python train.py --arch="jasper" --dataset="single notes of 20 synthesised instruments" --noise_aug=0.002 --hop_length=160 --input="log_mel" --spec_augment=true --targets=["instrument", "note", "pitch class", "dynamics"] --kernel_size=5 --head_dropout=0.2 --init="torch_default" --residual_init="zero_last" --eps=1e-08 --sam_rho=0.05
Rows from block 4 of a small sound classifier, named by matrix and row number. Rows with one number belong to one channel. Each number is 128 + 32 x the weight over its row's rms, rounded and kept within 0 to 255. All counts start at 0. Numbers have three digits each.
After each channel's rows are labels from the 100 clips, of 14848, where the channel reaches its highest value: "loudest" is the band of the loudest frequency at the time of the peak. Only what is clearly more common there than usual is listed. The data: single notes of 20 synthesised instruments. In brackets: how many of the 100, against the usual share in percent.
# convs0: first width-5 conv (model.blocks.4.convs.0.weight, 160x160x5, each kernel summed), inputs 0-79
# convs1: second width-5 conv (model.blocks.4.convs.1.weight, 160x160x5, transposed, each kernel summed), outputs 0-79

convs0.18:144117138096088104184155131110021119101138099101137122151131094080115079160154125101131135116081138122141136101077186150131113120137196119062024118070125135131116135160072170132102118111184124099185120080161161132103067118103118173146132054
convs1.18:181147172131112166147120097109113127145144100153191114095114069158148125100091124149095154144080065129137158126186123128127088138109105106139130136180176119091127100133120121107073119094066133111149112129106172111153139148177142126128117133
loudest: 250 to 500 Hz (35 vs 13.3)

convs0.129:133089161142154176122144142152159139081148122120156127128100102161115120138201141148125144139126112162165135123144185169121085116120157114162137113123178160185137100116162123173146151198127203112140110168083166119132133149170099126078144190
convs1.129:111112102071149125175106147186138071161088119163189152088088125130098152140133108119111118095128114173130113102155129195134098110154208095100147106126140098138106132097099095118123110183141091102081132134097153139137143152133163113148103125
loudest: 500 to 1000 Hz (43 vs 14)

convs0.99:159148132147151142177167076105140105127103082141172190084112112120137077060121138112086118156074104145123089140146110073071171143163132092145124143195148076150118116125158103055184140146101076169150106120143117120131141122091116125153127134
convs1.99:119153151120095098150093141138182178101135185165159165179133131151116160165058121090085141095179070189119164132187162112128119141159107145113122075089071133139105147127125154119119123106090099118115090135085092153081173175083150139176111155
loudest: 500 to 1000 Hz (72 vs 14)

convs0.27:086091072106080126054177155142127088027114127135102138108086156137109043125117156125161165109122171062132096115121153152111106123051148157137070095170157067129082101127107119146119119093157144086102135095100116132156085106154143103124164114
convs1.27:072096162120116146125119144123191134133124188124127087119128207124096113121111156104122133100108145217091141097164152132185146133161076140117150124092102114113000157187088130145162110179117115133151139164130132096106190111146116152097146124
loudest: 250 to 500 Hz (60 vs 13.3)

convs0.19:137132146134121058153113118110147089102083144014129135136127114146145150098117170130136134095176116108077067121114167140153113093120102143120124106139093110173152136135094155104150121123125161087128165104151118116100102139097134098131117104
convs1.19:087127140134113060142087093094172129127084136140139131118100088141132136187079145130121141122156159130117170122105050182119142080132100128142131051128144110168085138153118138128142169146117121209120150219151117136129095114150154170138153120
loudest: 1000 to 2000 Hz (53 vs 11.1)

convs0.120:097150132152139141102124090134067128076150125127135067110100150127142132131173093110154143128104100171156097131106129112126134146168091151163149128115122122114168127177128117149128141136100143124114127111158061131081137059148052189154145145
convs1.120:123123160058124164134127095164056109098112159143122056077116174126105111110146180116178168129097102175093150134120130121132136170089138136103110139061174174067103104101147096144111123087124116123116143188066119114162079077179138048135137129
loudest: 500 to 1000 Hz (73 vs 14)

convs0.16:182107161164126077142106126133110092136133093137146102048156175104156059112090119169106150124098098123120145121104116148159128188065073089105079124117173130086126135130112165150106139111117150077121132160118105156117104084160154083128076144
convs1.16:095136145132094147166136147185075103146206087095093115149167121177149091126176114158139095189093069113143113138118099107121145124132137107136122144126102158137123158122124118082119145153138140154101109103129135133096131126177163044113130204
loudest: 4000 to 8000 Hz (30 vs 6.7)

convs0.82:181134159017126150075094154167162138156063108179087088127176135148146120139161111157184139160149097164209091149165120138142145089170144137159164092159162149125180098176144106170121147115153123085107140165141145125108132147125189155143086174
convs1.82:126122145132164139102089176185151164167141149087154161168141126159111150138184092155232179041143119108091151121173143129121132114123126130109152118095089128137104123069172130070143083121130114119102133138167118074175148143116061083119134136
loudest: 500 to 1000 Hz (34 vs 14)

convs0.52:123132105141120113096107123048143148129108144103128180141108114078073170118097080134113092118104167117116106150134116112095129168151050126127142139085098114072144117151115087133080157158088088114126119130145055104138129059075103144124095074
convs1.52:078093131124132108170109124132138131049166122129145106165102119120117171158091182132097190110181126162097167097151106167137150089087152117098108086060132178155108171147132129175162075152125125130046112138072113170123112146139148138158120140
loudest: 500 to 1000 Hz (47 vs 14)

convs0.85:125088067121127157111162096106108141037141129165114109113077074105097077017136118125132101122111142078094121109129101101113100125115114067099154160121161081041098098122033138075104094113123133137103119109151114123123128083084106093131132105
convs1.85:072069143136105109096147150107131138107117097132119088164114088067141138098119118104093105121116136108146026159144052118077130116171095136164136119144143139117130096140147154150116140154171127110156140098125082155078150101107162142087095094
loudest: 1000 to 2000 Hz (32 vs 11.1)

convs0.14:185116174123152138113076095117109081141125121157123095098117166136162124166073090085122139085089092103208119161112134120143089153091099098102103137158172133077080120140105164173116145051122122071079148090119136131147121105102106129102120145
convs1.14:146158084127152153185171168148095134090169134143134121118082194167144098130143049116108084115125120120137052126152125087108109105124121139124147171091053120128107119076156175099117136125149114136201156066159086122119127123147145142193160132
loudest: 500 to 1000 Hz (50 vs 14)

convs0.136:100106056081089132149095118109148124083091125163159125119108119098059111124093150132091128125162131075097129098109145120130156101114146130050138065170167140135146147088085151157156097130101050087106119136128127077089109178088056123117138113
convs1.136:099072123119163103112091107160088121152176114142139176110160163126088097129124133084161125136090107211081118144135117113131159114128144092096127128136182205131152187105118123118103108089147147067136085119098106093133144100081153169145049138
loudest: 1000 to 2000 Hz (72 vs 11.1)

convs0.139:113073134175201121051114089168109058123122078171081070126111084116143114144147134109019101113115085153130128156096134092130114154102141108107132164087110170140114088153127121143102101130127094128160103091118167101114095089172153147117142138
convs1.139:108117140118207128102125104123228153131138131146078134144108159142071146098051120076157172135180068134138121162138112094151081086137112152150131108085140136149118125067106132099071162143124103082156078149128115151160162127134170136102068131
loudest: 500 to 1000 Hz (38 vs 14)

convs0.30:113154147144133118120126122107104094154117122135138089165113135147180083119120127108124155168090124084138115150178102125137091135114089136111154100036088126097104129127161121073117095139133090139165141095128132154094128075145159137116129158
convs1.30:125186142133154162099158114154160125164150089135080202076119130158176119144157156141146114142178105150078099149127119123081184147161104116158118112217132088151154127133159174121140137160125144141144145150167077155128187065085100169110140110
loudest: 500 to 1000 Hz (35 vs 14)

convs0.50:131120085150137170097103094119131151079144150123075129127088128068155153099116075112092133082173130116105135078166151151056183107157169135135145118110141126120133060164136075121141128149085131188154101107153127074130153122129125114064151138
convs1.50:132081119161137107187155143183119094140164135177170152137136151037149112120174114085152069097140165080125114187136077110161194131165133068171118126120102139150171144122152168126144164116162091141097107115174099116121125112139181110129200145
loudest: 250 to 500 Hz (45 vs 13.3)

convs0.20:064166159150123121209154098082124142126152135155148090170170139078163150101099110115097113071144148107161125039155155079120102141080158133174117115065173152127150108087111126182152125153130129143162089150168211113103092169106141182174160156
convs1.20:077145111097145091195135117100119127159104163167183094148149115109082110131123183121087164111138071159112137155168120156113080119171146165049133134119116096082058114136085157118194135130164078151108104144057157140178123167125141112122113120
loudest: 1000 to 2000 Hz (31 vs 11.1)

convs0.1:122116137148042137132127138126126031147113107156094114131138153165106101125111115074178149149075139087141137102148141052130128166165113108134130148141042120106037131048102149130141129099143066145079130070135138116132151075160122141115084113
convs1.1:126129121108151164208120092076117139138101053180080139107151119108121186100090146101136080166096115166125129155163116154143114153095159162150131137087137140124112115131107142101093172071121161106174114191078192112135041174113153116162109054
loudest: 500 to 1000 Hz (49 vs 14)

convs0.114:143092178120088153102090101091105092081121087131141066105191115158134044128093128139133128185070137137111132142134114135098145124143116094122149134152119135108102130084122144102133094078078073101075106082089084133163120140175062056115125174
convs1.114:126139144109131148188128098111136098174117095165097143099166150086119126135126145133141061195188092166147164142111125145150076187129139125134143123146118166168144116098158155107093125136116103098147111119103144103134119076052109144123096055
loudest: 500 to 1000 Hz (60 vs 14)

convs0.62:099163115128051197143191123137132170143150135122189142131127132140184133142067148115111123193121161047103149162148096170111162156091146116115151109111120122076137128048156141097090099127066091086070105104114057180078107177110149067098153107
convs1.62:187102182132123190113141125112185132117106162151092134105137161162154081155098151118102099107063136167102101110155116127126241132119119062139111121166091117110159109151092181116090132200136143161150094150186121115130158151126101159125185145
loudest: 1000 to 2000 Hz (59 vs 11.1)

convs0.3:078171104167064161157159102141113149074136132176171148119133160120083148125110132126045128111109128071138120149105095117105131153118121142124148124139063101106131136148116119132129116101118062074072102119111113119062099118089069096142112125
convs1.3:146066128100118131089094138169133103116117171159112108162118163192078093132141127144144170067130128200120139146127160171119165165149145106094126171143136063122108160136118179068122186177101125102117094144138119103176114184169120099122185141
loudest: 500 to 1000 Hz (88 vs 14)

convs0.157:125152160101095174129167136129104155141093167151177114085117126147050110129123151136145128189174118149138164172088124167129129154089071128104118119183118089039119110107139064129109105168130120095189077114152111092126115140125151158041133093
convs1.157:160131149149125130094137119161178089092137120161080134099109152146088101142130104134116104075107130106126090121171105129163172103130136062111131177101069113151104105120130116081170212118178173150152126118157132113152142147156099140140188161
loudest: 500 to 1000 Hz (79 vs 14)

convs0.141:123032129138158129188130142085141027159119135082075104118116124112084068121130132087114135135106132148154127128156122097113093136165173063028114131068094140111081114149150143144098104154142110140147127125158138131166166154080062143122138118
convs1.141:190056121110095190183093114118088112174121104122071149101131125154122242119066080096120136157123118150114153167151111137144148148052139135164122111151101140101160095118161156117148116115117199101137140142069158102153129109109171115125139065
loudest: 500 to 1000 Hz (37 vs 14); 250 to 500 Hz (36 vs 13.3)

convs0.38:120153139145111127103160130094117101149069082133099105096122117169067093100118116187125063109085101162119177074077063151169121145124109125126140117119087170082088060126098149132105123137052127106119140100109097110121092092143142125139107121
convs1.38:068166121156139167102139098183135116172133128164083148116105131145105118154180151146078150152160144116094174120140150171104086121169121136149116117151134088111091149122095122118189172136096108115118137155100148158163119142104173114085129193
loudest: 4000 to 8000 Hz (32 vs 6.7)

convs0.69:088116080065092119125078150076117093097088093142063159093141134165156188133149067092116117131147078148137158137121119130153111153079109148122152113083099121113123090123134138166072076049144130131195139106149140127123161120133115176137139142
convs1.69:144137169126138217130149135124170131146105109151176143082128110139126104133104142043087201103077150163129170175098127142149113153062125147113107120128121138119146109173129157155081073141074136108184115130131151131137086086156135150149148160
loudest: 500 to 1000 Hz (49 vs 14); 1000 to 2000 Hz (29 vs 11.1)